From a checkpoint of a small segmentation model.
Model: 14.3M parameters, 64-pixel images, encoder arch vit, encoder norm rmsnorm, encoder moe soft, encoder num experts 8, encoder patch size [8, 8], encoder layers 10, encoder width 256, decoder norm batchnorm, decoder activation silu, decoder widths [32, 64, 128, 128].
Training: muon at rate 0.0045, 5800 steps, batches of 384, held-out accuracy 100%.
Data: trained on dashed paths with two dots that lie on the same path or on different ones, 295000 training examples.
Rows from block 3 of the encoder, named by matrix and row number. Rows with one number belong to one attention dimension. Each number is 128 + 32 x the weight over its row's rms, rounded and kept within 0 to 255. All counts start at 0. Numbers have three digits each. After the name is the row's rms in percent of the matrix's.
# q: attention query (encoder.blocks.3.attn.q.weight, 256x256), inputs 86-171
# k: attention key (encoder.blocks.3.attn.k.weight, 256x256), inputs 86-171
q.53 111:130089140147131110140126134142161155133137158142148124067111122083149108148115116148117173109092139081124148158117038182130120126148140125125107127129113124182096111134146132152129176078122103165129079183083108206110158145085118087159040065109143100133122077
k.53 105:099129130107129129142143137146105121126163168091123118116132082116144159108056144091165086125115183082166137179086157114128121114082127111159198108129146189094137132077117084128115094198168129116083138109164134121165112125108120114121133145164104132113143132
q.54 102:098190168158089130122097169125125159143142047148100149102153068080098143158178091105185085125148121158148108150144129142116134129108121164098097163109126093163163140152093166078164126102129092109158101165161175136147128092080133119102145119128113128134131088
k.54 107:116122112143108135127125113105148086167167122092108125165022110128139119099133152175148132098100198119106069097154113155145150138137131145133114149090147168133107182079142144134088099087119155127176143115069086064142163075106167151162114087064057127149137211
q.55 104:174132135018074141130112100184150092115184172153154085139126121139066135103125138064141141067141108133145159085146120122151126153087085180160121123128101120105094116138068095116096155137094086106137151136071193106106216054125148144178091089155150157099175129
k.55 095:082105146140092156110146131048125168196143118102138129179132131164106134127113129113116113148097111181192099155149152122165139195132050118123183176138149105132088088090141188181141116147176128115170121173167162113191162121168141122137105150134112162145142172
q.56 093:142161139157156169118164051170103157076138088132091127138121115093133137123176137122119121117161171117102143140236125139136141121163134071155113096154105122143145104166051134068166107057086071126122137175144141105173169121103141112185124113147170151105085137
k.56 100:167215049133077119107135159126074123142091119106175152099041132059177110141098146073122089122123158117101151161168087121136082143110130120128118102126124152127084193071212137139106124144091129134146152124124141155132135130083147142127081107123163141111147137
q.57 110:083121162145169098068138134154136171152161098075093156105150171109134088111167121169125109127086122119087153204117054151139152117104150045124159120126073110087110117158178129118132135138102174140099144149037117068091145153106167075144120114125191078109105100
k.57 105:157136083081170078132162111114102163073093112141149106106136146141070086148081078071112117123237123110156149140073079133135102120133087132091136120138143141139084173141123154164117153182203114073071067134136192141121183193098159115151148094149118102102084121
q.58 117:088208144167152165176086084158143092103114074131086130182106124106101173141072136105135144161148126165155116205138101190155143117150138109149167173103119088151152118151073118160136109105115054125136168183125124085153131089108120119125121167148091139166111135
k.58 108:138175156115083118162136090128109180159169168138118165107092197075138107122154133191129091105064119192137122088180080123130146134155145074121148070154132143107082135124138144171151071124071167077169151111139102079109154173134150201147129166137108110132121129
q.59 103:137158175128160114097109148096147123122128111183150116145080137098083104168158134141110088175122083145144170175121132117152131148144092144138163147134136169054143148134146138127116142127115092125192103144130156119128146132153082082079190124161115135162158102
k.59 100:117141188191067142164086091135113053164112128121042106168134157113165097123138102088101156151106136071067154107125103147101144145132146103148149111206111097138144117120104099148173188158114106122113113106186103143189130162135111107148119142160040117117147142
q.60 107:115171055084174097108161172095146121132098125083148113145156094153102152191096122180082116045129119057118128127184110121145120145170133121151118083100084114167085113162173164155159099155201143132177098127116101138056165117164118155086151134128171138133107129
k.60 100:117091089090169117189190145141131120071114149130185116066193125131106160141162123133142128148112123125053137186122142131076127156151188195072119144167116096092170075132130102134135177150096108155090126144127160152071104225183081094110140158163122132092177100
q.61 099:091074143149187118152153118139157189132115122129113207129154172151130141103102167096148134094111146119178134194099150109108117100188163144150114097127169102122113131127173133145091127124141145179140152143100118117093162130135118123082166149118155139138107149
k.61 103:177107112113201102125108184114108126055155144157136127112213120157101133085128056095158149164170097138171161164102166133119167082107152151115098181141083108162123087119106155143115147153169065143135103138101164131112113167103107184099167148169168133093115116
q.62 084:150093073112055130086126142206091111154176126107153143135081113129151158141111105197092103123112140101131216139169125136119162102091131144119135073124117106166119159123190126114108153149218195125106106141128138164124108174134184171101102122118167131141120149
k.62 080:075103100111166148113114114143128162073098174121160165153179125105147131081164123134079110146121146184099172134080104087137130117133110134145116133124147075086134071186137069146195111134113205141101154127135164073089183171171102171130080130101187082117069144
q.63 098:134153111112115076158066132081093137138127152106122122148147114117141163111159157172123171075204119161140178094090119145144114131089127099143137130114140058147129104100140131124069177123086111041117140142156141179169060138127127082114100115127148128135064106
k.63 094:122121142136122147091096097118172155166189107140127193107150106141153195160106085138119127111119150181130119038116123149088147136205130091135189141126158173150088096115107139083053100084156150105154121138134116148118086073155138118142172089093086120141102122
q.64 101:107148130057054136113169113118147160139163069088148200131084125147114122174130103098144146149115130096140138099098141140087074099157102139119130052110178164142156132075130088156094151143184138158138125094156134139166103144157178119181148172104134183045155128
k.64 102:106157117098122063162134081145120135171094109096105179077130155128100148117121119160125131190162121191148113169052103082192082120103144182134109110129178126125122139193188135146141151098102101174115105096137196071097148153115154118155018101132102136137176124
q.65 098:130143139098084135162147164113175122099118130132130145141091112092148095141149071114119182140182114103181117134068141066057193118143145108140133125079145204133144127129185070170062109147148115081099136069120157107179146092181178111185123124140138172136191055
k.65 087:138127141185156111114138127146185114161083125163124126161118169096096105165185207090096153100157152153070130133138129143094151179163176189115121122130103128145182149111146164143151137125110112178124132088154161130148146142088126094152107112158156147081152129
q.66 085:157148131203211119113082133103128208127082151154098117137142121118141179090163154164135106102161164177068101138146119142152109103145152142115074141158061146078059123197142135112136143140144124119102113110055157152102096111114077175114140117130102049119091139
k.66 086:163127190130178127125137063142145108119119130139216058143124120096134096076120131144145105128119156081183130162133166124126180100085119073089146186170139145085138120138078127150092158094141099107145115149125120103179145124136188145083176153103131156176103084
q.67 087:111101111112090150154131138056056151073139142114115146151158139154069119147130136115218142160093142116103113041109170082150125137209169137073156136132150138165106134095204089075089152131157136075125102133117147192192160190167133125145155111161136131110119055
k.67 089:149196126156108134132148094103162046163091158179093076191130131145138112123107138153118167164178156177176135155147145149102173107167130131134155151155120155200128097106176139144085107157100157160142135100122189151104163141065122118108152075079140206131073106
q.68 101:110143124198145164119132155128153146203174176109086139141122127092169133162184166160132071157140176103136144176145143131147113160114116096174068115130121095124131123141205121159149099117100137116085119088110112168146109181138093173166150115107101077159078153
k.68 100:152103129129160165178136188146211185133129131170134107082069120140138164097109114099125176112018132074113099129137187104121115120116130165131089139065133095104126160133105133157176116110144128091155147151116118097128147165174099113074164150116104086192107121
q.69 106:138119128175089127145196158136129096128142173143164095171133147092139118046133099130156137104066180110158033085131170168114115127096095098114126170134103128177119188193167091098133137129138152061120139172091140172113179141153074126120131146187120070115125113
k.69 124:142157185142123106152147064098139068116149135142121154148112131142168119152132144134160160112209159140162141172186119178153221133201162102129152187122098165132077105095143171140099107132126136155108070111189196188128158087081141129127124146110173178128145117
q.70 090:134135179142109110138170138237157115163162117097140134136136082125171113113148201194071121098156152135107064161130114133126115124149075078165113118148067158126117162189180135083125133095141072110089130100105144109140109135099132102122085129165151081170097146
k.70 088:139096137084139069136130173113103162097099133117121140046017127123136103147128125128093149122082063171134103162140107093176140155109082134111150175139121099155142101116072177155174113102075127125103120165151101138091129121153145114144124166152170121128104109
q.71 100:121181129197097137167195147131117108193095166161097126164171189145118101148157099137136107072111127147163051172138127105107136087097141106152090072138100116128144123107186144067153123129071128063083125121089097103099185114139159052128133160146128059153125146
k.71 104:162132145099149126124156127129099166095160156149163127122092149100177117073150123123162135145122149124144110078198123168075160079116152102172129146159130149130111135102115155127078067075146101183104163169153139195146072206119150148121161119146159148172082108
q.72 096:134099142074150183143113148115070131099153150123144122222141131162131129151079113174096149088143116131136104086120145090109161083015104157103139130111138143129155162175149115089142109133178086131079110112121136106078149133120167136113059157094144172109148096
k.72 094:166121140148107076154101119083126115186118108091124110132116141137068123158149142106116085078167098165132085114097081165175112164093178069147158136113129150121102062113044163133080140145145106135128142121057137172083114164095128119136058162132133147122154114
q.73 099:160128086100119125165092120100087127123121139119071103137063142132140172078145095150097070086134125084098077173176083099173122106128122150086143122166161045133066152116175131075147171151138168113099095119149148137097099079085120075128179168083119112150115136
k.73 110:189099159108110123135114150183132108116106131128124067128123137095130128043121098106198141186121100060136174084112146069121108114072113138133101143090173139157167115135083110133063142141157132178091124137155084084179099141127161181093152140096102083136073090
q.74 093:199194144103118087135109112109122124115140113148076176148117136118107126152128120136113101183122100110127098057178139119114125097121097159097150046184147157164221150148183148184147161136174071109167122122096141088064129150175122109182102160094140150112145116
k.74 086:159059062070131123112181142123071113076121135170193123138051064191143137132150135113147182154132150113178163072143166130169137133100118125090110134134162108129144113127117081128173088090083136130141151239119080111125120175106092148085112077149092091145087173
q.75 100:144118121024144060102168142096115115122110199096120145153065147138099106094084056183158129146133132122133093134073162128111133098097152158066105126107149132124138105137094139101105157137112065143175146152158134148088096120172164069173129184081086145131145126
k.75 103:126131147130082128082113135130151113079088160154175137143136163141122082134162159154140168142124071111095121124088143126085075159120107100056084101095133145199173119171141111164146174114097107145151183158135109114118139201153142139097132074083122163107142149
q.76 091:144074138126116116119112166089139134094091145160145101166104147116129163125152134114145137152122139048157115112154195106106117189117096127135082186069130124119091123090128148155124133153156144135097133135153094116110159141146160167151109125118131174103111169
k.76 095:118163095098146108178071115146142149219123133140096112055131120139095141104147172096108105124098093114113147154131091129180071185153152119174143120093143097139110129122114096120117104151135230106133122145125129113145182064116134170129088182148092112145111131
q.77 105:115096084077160167137116108121116155110157146102111107098103084107121153145175136068135142106136131132047174132128104067137145091104148116130124115149147120104058142055140139118147110122127180105090104097163096132139094126075092127128145113080132098144146159
k.77 108:155162112129077077118098080121070106073076170102105085149143136113197107162029143127131115218152097103149150114043157090092077096134076103134092137056156122100149129146125136146114214106183105167121167102125115115127112145187192100157134132099083105088142100
q.78 097:099147112132161078131111134164113097094106159194053117093181114148153145106121139175090133153176077143150089129180107053158182141086163132158119149214154106083186164111117135109178141127099159151155122114056182084059118110154176116091104161123136150129110150
k.78 092:142146144162131133079133170127093162165152148069140129129179135137159074078193141167123079125112151119118093115095103138076120106131147093118092115118132140104104133131124128099107086129166105157140107115116098152162068149087129127142141141120196109116141098
q.79 095:084148088131111145138097123149185081202078102078114107099074122176101043135107157113083142148145070095165095216134044131089185106128135126163147173118125156138129114124163117106133060154107123126120081088141163137105150118080110035163106113124142123133165101
k.79 090:093081123120104201078135073123110150119142106167124127140090172130125104144143147086125149102125136117134130098137160137094096107087118230084115179146130180168173117106068147156129170141140124138135083168135099129104060179080113153137142094166156135101094093
q.80 089:111146092133122133148146120107140188102156079109160147121101091128109097177170142100123084119116115156079152079183121091085103055105165115127132078146110161061140055047084169072119171150152153056158096115108072080136051098124174150168202113150113121185122109
k.80 092:131101126068062106108160145065162175095083150114153190116084115116144050073092130122098153159135142137092134109170165130144143026093143156108078117214129097142159164144138170142146113122128111114090115174128080079153118129148140116150162116164137102127176097
q.81 101:149082135150061131172130125135081144109124141125051149157174153167189128153148138128071084077157139097140074133169147089237139151135080101141114139158140150120204180121171104173100132117140099143120117094118103171139144124191170068151134144113148118147153096
k.81 092:176170111132109155141151138108073133130134117105093056065149173101189115133165095120154099157105088160106077097111092137160036120147091125189121123079190103106123123151092128115137123096147134197158146134159146170123134186146140114121135184131119065176113145
q.82 099:146115108152138096131159184117113146171159173149127110169096130120117117108175122080132188126159132080135118149095166114087113177157175087165123198060103081157184071131121170109130186121081100108065105198142108169164182123122141134094114144160093092113126094
k.82 101:140186086159156142172123092093068171142173121151119141142090125106106136078101135140131091108075138138115145102157103143113148159148163039172177099093127152123073144101133135138149091164095185055133119094146137159151154155098145155139107125113095124137141151
q.83 082:117104163136155124121173089138159156078093170071107129145088117131122163104144092164110092153130097198111235112120163149172113190146119150164162116131190087072148117145074127119177184060128132186164145154103128143085133101135155138143084132052188164097145127
k.83 080:077124063172124165157106169197124129143166106097132133160177159146115109189142103122141127175173130101104082148077095130086116140170138083141150069075113100119130156134149124120210095153159091140183162083148130111155112151177088169123105133144126124092154186
q.84 099:139105039095145134111103156149183131115158092143138135169162096132111176111133151109109132127186172155120192117144117136106126175113083138156161151181146109094115161151128138155151127115135100169148122143070107145110138119153078152125155146072165115141105174
k.84 099:141106132122095156154068112130169130119178125087136084164170113168141107191144099059103092138128095089085133150086161143133115189126113123139204131073056153123131118091136108130148101158119109077105139127135140115123149059124121137130087136140142085107096118
q.85 089:163109148058138100113087132178131153091099067149142117115123122144113118129142121134125065131138137086107233087144112187118131137154174178138121092082122101122092109134096168091074125138198139123160143129129066075111089129095192153122135108095123152135128209
k.85 093:142106087098069140119107142173129160151117149092137136096123112133079120117117102091094165118129103091078118086125165097125116079101123168139136155107138065104173141106114090117132150148148125136108144134095075080132155072194079142120118117130124116162189126
q.86 102:139128087067136123108084143117138095111107101116089123151105078156148095151103148139177120110170096141148161079152112098104115141131133160090135143093123090040088071094122113168128124131116151119145075089142119119069093175091136112155146079168105130141129140
k.86 104:152130125138122129078098123098176161135084134146144175112153110154230093166123097109110171138151117093098131118139210135115111093148153212096108112108159179118163141106172138099159132165163119099094073136088074076109120106117099124101182104119109116095133142
q.87 094:087091118102051167159129134131094106061106137117111164138183120139105095172114196134138064115115127138109172159162110143161109153143140093136167151145186118145144147127167090050133151128086174148112116150102175183179141128133117084086106086117150110145151116
k.87 092:154195116176111149148148136131141086126116075105087138130142127119151147155171055082057090099219170160173114167134107100119141113181120080172145140091098118123118088099133139131097105225136175208103129109119172165110153112081121078144118132105174112102136126
q.88 103:089127083109142120154100135130189094112107118135168081170143094139091096160154162167161142153162082092114207157090117147101141150144155129098133123129124157127094089121130139102080113170069138174110119076097128063166065121117153164155144118064146117115119166
k.88 110:140124136140144107084098195086177171144111148105150153098151130104121119140144110100067111114099083136108109145074170114135125058075136202137132113131166089127165187157140125109161157141098079114077146141080097065082153122133123090121088128120150078144129099
q.89 100:169103131128110131127142174087169164127133095127089120151124128115191108047087132109186092103121088137187178134117142142157117144128090124095125160163095186111118087146090149164117141128162119146152104107121094112146082174079148085133189085198093119176127108
k.89 102:138086107108122185123130107130153150122099125143181114088156133125133136128159094124133109101067112134087135122112189124183097115174109120079156145093130143088165142150157114101122181098137123108139126102143136079093211106145172110132130163123110118161090111
q.90 074:093120143107166162130065130070144033089107127177123117090130066158112123208125138129114153154137082092136183104103065187081129123086098156106117148112159174104101132143116205116078068215124087165154118082153128090103116086125137087167143113103158188085169116
k.90 076:150152082126166157073026116114121179141172114098132106118104172121162173155169169147097109098137099123115151157128128184113040121059089171139100137129194120113145134101105087112111212137165095155176128154097114094092130137119069110164136118139133087098089115
q.91 092:109184088165112145119203101169136123145158161121132161113083132144122071161140109107121114130126113170132088127147150116153183101151142152091132032138091169083127161101205108125134091137112150137102147050109128146127132071181123137177115132109099169092127112
k.91 090:113111102183171105119196161121158121118102189170127118134154143131142105122142172115145117132045110153123104132100105138097090066125083162068073154131130073162118140142102167153156133081102102128179159157134121128114159213106154135122161157128134158121129104
q.92 089:129095114083142129117124139147095139093121107117170119110118094099130114154139124127112146118162110133109143092152074133126153127101159139132095091164146180059100133100122108078152161110112115110135133108142145091082113139129169110093130118124149101167195107
k.92 085:111120138139114136072139155133062155119119084073091097140136158108144099127121098177071083161132113125154122130120162072150166107054140079082128130093124126110178073155043143132161175120175128163131148108143095093144089203130148124122176114122177105136132077
q.93 093:104150138126140132132108083166124116144168084104159122190078125174117112183160146074159124122124158100133176168069138141113167173157069185168122101110161154181158142095196151108122104137084086103125116080156176143203141150105163122096132143128117180151147139
k.93 095:097142153081107141175127146116091137124101103138094080065047119091102172104127130163129164167108140065091123108142137134087055123094144199163121146148139088116157141110057121159120090094118138125152104148143088058091159177133125166167142065215163089115117141
q.94 089:119158146139192129110137180152125068179176113115134154138245119112144132189158148174168130119126154119122164137078150109075104111120105146113176137182102133145143176184200141130097119139091096058109119089139196066091099157113119148144120152180143115152113106
k.94 080:158148163127170083134104151149135149088154110115181119173048090129191100159132103135131132124165141144181144132132156150128169141077114144106120173119132177113104080138115117123069157076125072089108148125067153136104086173113166109112154130138182136158105111
q.95 083:132051140101130123146098106171107091140158065088163066104087121155091142151114162101151101124158067152129163091179115138163163125149071184149129114102129178094182125084133154117168129129082058130085117080182120097084112105163171054071118102160120110132124135
k.95 091:123160157120123165109140159149056129124116129107108157120150105124175102131163131175114170174104125113108092117187145093060054084117121166099109083125148135097185124178071100139119116115139123098157137112109091097136128158120121152175190099162128137084121132
q.96 109:121131137167040157119126126095074112116174110152135145098134157069122179119144067138113104120091145100089127135139125117104134141137183111132129132172127078135084120096066135146172093154104124162103087119076166103139163136114108142140142094090085093125131119
k.96 119:162147172119157157120161134129141127116135168103098087134147096085137131163155126126102190080085122118183113093188058087123124117139133091170152083134112090115068114099104127177147124087083136145153119139137149142123160123082110133142120137123076120145103171
q.97 100:108162129118163115118100139152095158156161169190055159122138137145122145118121120130150140046124105176147109137147106144150185161202156096140113180109087118111113151152117105139166132096104104112115167116066110121132126130116085142126079127205143068167133148
k.97 094:146151155145150109081158126125123103172128147119130114141101096169185109116174096124118092094166135160112143095152124119145130092134099100118134137123119099153117170110150130108061138090100148109146121132131154103044089114143164126132084102173110168132178183
q.98 106:144115104071114110169105116090124125145072137150143037124068108144148104176080170104130117132129100145201077125135136146164136127091163196084144148094143180107143127109132109096107123113123084090099192155136130182144061141147115164150139111145138132113175163
k.98 096:137180125162075110130075112129124175150117121138109120088106183195113124133137116099142102218148094133128085120086151182140098136123108208163147148109150138101151138121144146099113119160183079071132138084086137145120096084203124085143173145142170108126141048
q.99 098:135158154167116133140118178187114104120062217102131174121107153122161158148098119118107168127096163190165085141132173098078106095083139105107167147096133172197129144124079123164157143157168179112100176106115107118155079178155168126087133133102109178109162140
k.99 096:185136152089150109169107133174109130083136114115131142131101109089122163067173110105145197135118092058126097159068126122149073120162169179167094085179125203103150095107089158163121119128199107133091102151203127130140129069120116183085203193102117116178125136
q.100 102:111182165166075150088157087178164117164188093120122127122161130160096159187154137157173160113137109123128136126177144142070116152097111087162155099053156131095161135131039139123119095070153126149145153115181123094172176137169076158164109134166116171094097199
k.100 102:155086162142118114089120139142143082116142106148101137171105022103108137121180157148139100115106156116151166199195110110150151111163191124146108118181090140148108091054086077163141103133168120154097145163116193104108187074123107157106185148145120100142141110
q.101 112:154158139163142052161149076107134119107150135127088142129151073160165188116123169115099121046103149158147121118077134124095144098184086112070117172168115135130125084150128134088153112141154087102103145135124135095165121172172181107067093136211068113155130149
k.101 110:143165083186135121164136108142131151194139116136137082179118153231123096093160129128132148082127122171090105127087191126150202125117158129087162137206107168077111121121180171127079116105110114070155124182157164129140092110167170059098157134161168146162139154
q.102 115:161107099038197073125137148159114108114076128162136154150071139126126098120123122131106091136158128157142138134143128105180116168123142197094104099105117112157172147142169060092112130092149144105097095124125093142106101146112150097152156113107159053147203109
k.102 121:099128129112159135174097107134111184131077159100101133138138158164137109140133112094126112160129108101120136123047191148119080105129083147087161178085132125135173135198179163127141105135122153079100189049167077115173110137158169076145160133131115136091147099
q.103 089:129195110119140108126096156139102100118141137161092125153188091071085148106111121160141150093105165113170190119092135158151096096160112117144137160109150168133109161138149106127165119119088175107091137117096070094148129162108098098120104152142136133140126178
k.103 079:128161156119138112172126162151088140112171089154204098104150157117163082092126075123175144170133158125141118159127135090150073128137093100088151085157114176179126171160123093143132138154188150101044129114138144126063171100178116094138159168145112113168164098
q.104 109:152142141114132107187088108117133142138123113133116092167161110091153104115121172062103124091078143121230158177108152064071124085130081125077120102104082199127127147157192148114138189188126116056100181129071156149157139155156111089098133164130126115071185116
k.104 111:142178133167131083164113124113109162139093126148155108137101188185179117121133107122112151134150080168074098165105183155126189106115103118125149159091097181087159189186115124120084155115099137102105121089146114158118122108177161118126110129071185124123154126
q.105 090:092111156120137054132157129158162132211100091174100166179104116130143169161095087112035117125151126110162179126080151075122182080111151147142120108202112109126137135114149153150133145135145072138143088092093121101090119161133189112108119104161124148177113111
k.105 093:183143132143129119157141097203157151174162098115139087116208105173099053080183143175200172133127152108070118137113177129114135148119099169115179122127148144100119083126129177166083115121096101059116105021130155131152162094141152194178114115150120080110125116
q.106 103:111073142123123104160155180149130124119121104170131139191079119112144158149102128172080100109115180106141098157069106159129129162104127114128161165099055129149143117116164101129137119149093143118130112128175115097144123133126198097072078156108123164176136151
k.106 109:205158122112129132188151147148105123113206114120086152101127132150120131149131142123089164149131149086137087136105147134193084136114129155144094088172122169072101130147122138134093036159175157121126077190136133136168115087183169119081156186156119090191153094
q.107 115:165152109157189143092150089119127176135094149117138191127146149111114095058136112111081131178162120105074197094180201112121123138146154135137111072167135173088142160143143160119132133132162210137154055116095073132094129114130154107094108160126137084139162043
k.107 121:064134172182210141121133157112087175141071154145186060134180125135122096092110123152152126144106149140076158153077166110137135151154080143049126162123146148177163162207150150107156152154092121124099131104166091121156107216118126138121118110150137134113109097
q.108 107:076117092160122130121145115169171156087112134132099091160175106169114119056107100146102085137137156142116170113108185101131059078127100132100144159191179133124110136128188152093114083160116111111138105124088110122108140126157157106130110097181154085117112138
k.108 100:111121149134190194134106166119119076073126092205165118112154096175114118123055093128121158121075099115154076142113155183110125087109105145135134146090162087140154137140198103143160050101098129175141181165161130112103168174151117120087110186157142198180106138
q.109 105:098138132111155129140101171096165141092110183112134170115039124093136184159131104109068178163131108106116111155107094165172160127100133084082133115155074160134147097174108159152075145163186131119172112154130116137136128121190082093110167189071154125136124110
k.109 094:130128081090132141130127174180132134084094109099114144095140156038156156085112123097156132129156115120104107096124092092132133152084145103098161113129102116096176154182150129135068174117161136104101105139172128134067133148155093181166146099060130123104103131
q.110 115:176191149169098084106102145155112074109076116132153109139165110141123114160138178099132122154130124142119172115109148085147104090174030164115119071092178156168212134173143133148138140098138109129135085060140112119187043113125157120102149148170150075175212094
k.110 122:099108122085137155144066102083086229146067093149136160155171163197148071122129104084132129140103140103123103146066184112137132128136133122112142141113129181177148115169138157133167129150193113102071076120170066132167110146111168098091189147174162139117095088
q.111 117:102119110142115114153119146139171111128122079095179141149086111133099119160080154134112052162109133095086171084175113123145131103101130106129155140069188138154155172162173110143124142087147133060164086098078100147105119117072102087160160143140153123082130088
k.111 117:071170167100140109138083136089138131094128117169143112134169166111123104102105111097125142129115094140127144191154178129178130174112163084118143141092128147196154143115088076135161146103160144159105130132106138088173177164122176098118143122120107075109151085
q.112 102:156146125153158123073144152066107143151108115086114119123111156108075112073133143088122115108120087100120183111133054093156092139181036143154089128124136103146120205132180159161153157168097091148200133121130115154111165126097087129093072157117124088084170088
k.112 092:049162100135123124093114118096111204146140138139145103101124165130150094066171079149146118150116145118117146163132143056125110154142135094123127158123134164149065093155081101168161130112178123124124155082122129115150119141137127164168091117104136113090137134
q.113 111:141078107152138105083152146027106110107107127137112072150111175108097111077088115186142115103111129161116130130037149145152093119141136167144159102197087067160096162110186145112110093135137090126103092112099091128069165118192102161115124155121112107112113156
k.113 103:084093102110091096126148100137072128166102121149115112158098187126146147158127133133117134168132108161155094151163046120151104127117122115137144113185116094083125129105147193110164121131135103139138095086138095108126171152087168148133107151140121200136159140
q.114 088:161096107129135075134137120151089126058132135148140082099154097106154134129167133135129117198072133128105142104087124158111169074147097196062134197187192086202115108154110068157151078094123121108114090147128145140159074159156147086079207144093143132148130171
k.114 082:116151139089167095213142140124145140116118129163129109144128173147128128198090145119091185105129099090162100089105105144068163181076107128176099088105135152149136151117155127179151116111151122105158114206162120101160150127138132082132171162132131108171134107
q.115 087:124134113139156102175115092121106118183167076154135133127106130186137137197173163123135105128098095094143150093194143186087149095119129129132101154113186130122150128142105117084126114135144124135126110104164126146125135129167095146133164135211115094095114135
k.115 085:130130155111133116124177114126187129109110132154152158137210114122119124175158151102161119108153137152136118156145118147047161124111074185113083162150093117172144185139124081118143096143109161088170143080100132069103129111108142113170121122092158134150149164
q.116 102:159090145173124138102101143118176172154124123137163102102107069121093095212179114176157174186111155109136117106161108185147161102093149166125103118070158169146114096110082144048113135089138157102165154122079094139078143127155067148170140118131144122128122161
k.116 094:111099165102113114134168122174148144100098112114159100154120156090097112156143125121138143187102104102165147181145067117024101133128161103118169114141162132131145113089091087118180090156181130112126133156125096096103191135106145086139158162186108119138102110
q.117 099:145113137187081141093121115126139132147096159132142167109093154166139176104144160150106159100153114129171170167090108124139146089116124164112098074193124124169146094117115164064098170131128093134087149124115120096120150200172114143140186121115173112147154176
k.117 105:126102155095116129063099115193111154139100079104138111204129128151083096104142141169096126097096115125144117168165068151101172117121177126160206155093121073089112039087120170175092132166119135099115086148113139157095123114112120150110115118128113156097104163
q.118 112:100145072134155098117114108136119152165145095167140192126104145103118107088111181157126072079114116106101168158160106139116118110135123137187111100137117178079201120160213156073131157115101130095158142117116085101100152125114110107194100137141157122158120111
k.118 113:125137100148138129106117134133088149165097081154177160144176142172138111155126150110166116124135126164125118194133156175159142106111141165030126133089091139153159186167104141119083124208138157128116102078099089105131152179146184137157117106128170124134146101
q.119 125:139162147066173157146137161158151179142078172137117186124135141106108078119088187141128156129148128156098143137182122114143130108096152106155144120126078139106158119146119153116178165073074184119111189117033089109063135162071136146129069137142122134127121160
k.119 129:091164129119185102116114156114109114163063133115133124115109152178140113127080132122166092130160082124090120146123079176155066097145115157097135114103088101146180114148134170072108134155104154149085195080124138142127149145161141125113092150143156167122145103
q.120 087:080101092123164131132126139155151156041130184119136143076155183085153137175099145122155150148108092198092128107144135150096147099171137066114148133144136119059136072124100092116160115067173149105125129153164162112131108156196142153162168161038113141135145172
k.120 080:137105073143143092140120095116108089125057080104134128163079113110108177139077148144083174076116103114129122112149128188077163128091224162079082086074102178180192062082199177093114154149102078174084066161165157140172155118131119142059169093128121173143159099
q.121 107:082120082151053143162165127136144089082198097120163065145181076110098170149096135158143136125153112102086101101120128155156122119078125097136172161134120121093073147125135129135087064159118123101132091098137159132154166109122125136164147181112113169088093175
k.121 120:135170155112122127166119156139108106141216113168129151163132128101109151141117152158097143103110112121160121154163135131160186137127192061130105069138145123175110145083114113152124121089124144147105100225074147157127159145105118092079103134143102109147121143
q.122 098:128135087091147158134086128184132078126161127144146098147174051101120122173119174172177120184161178174145144111123167179152160115150144133089149162157142164160139116125153077174109136122103183141040093110083108097067115140155130116151122146144157116176138128
k.122 096:164145179132131125195101085146156111096096143149188164168170154143121136173133149182109137145125167119111118154096150126134132114137153122116115103134179132194139193117147174135130110126136199103109111117088094066165145107050137118149177126143041122128134110
q.123 106:111133160155081193130102125115130127139176099112184127121137125072119128131086113099114164106134117137171126141161099184161121074104141161192144119163114136075107107149138097053168156094104109121137204123035135119140165143105059136159128117184123159050078165
k.123 097:152153124100071109111156136158148135138134077121128107116148101179130080114143155111114147090155100052161086129176100121137134117067180119137176146089128115164150076033088100178069068114094119088125127113127140154115121136150134195145144119190097138120129127
q.124 108:107136155164130105138086158059129078113135108102086135183078096127137177124120117151055077110087171068168151110077128130031103157144178100112100152098126195155082171099142156097097138147148138086119111104147095133119119129178117107088106127177119084118121123
k.124 113:120098140164128126169159164085145106055189160166142097121154173091129113143158117115128176178099105184109069157144109084125113113110068137103126115191098170096120174151133121097148099080129130076175122129121119069104146089130099130139116187074162146170098144
q.125 091:146106111085172130162079127137155123153148109141157110186168068111157091135115179122141089136156182099135142158091116151107151135114146146107113114140139108139140107116177142084135150158156137163129118102117152141113096083122140136082154125149154136152100127
k.125 091:165124037111077147203135088081127159152180129129157140116157146139123074169102183132110112129135166125106121094117169163121140124095119106114101133141156133149177130150149121062157087136138127133056109119154092143164132108160112092130167090150136121125114093
q.126 114:115154136087134141129113119156080100158102091127110130100153181111172097119145112074158162093118074129172172125145100083102132116192137120163049112154049145129143115118076093088163149113129132116157091149130146139158139122103079102073143101130119115119161152
k.126 109:084083095125112064093136095091174172141139108091200109151072141103135093165146130070144089085198155115107181149172137089110147113087089119113111170087125161124150125135106132115090126132081120131117115109160129127110093114127148159139109072037152164059156108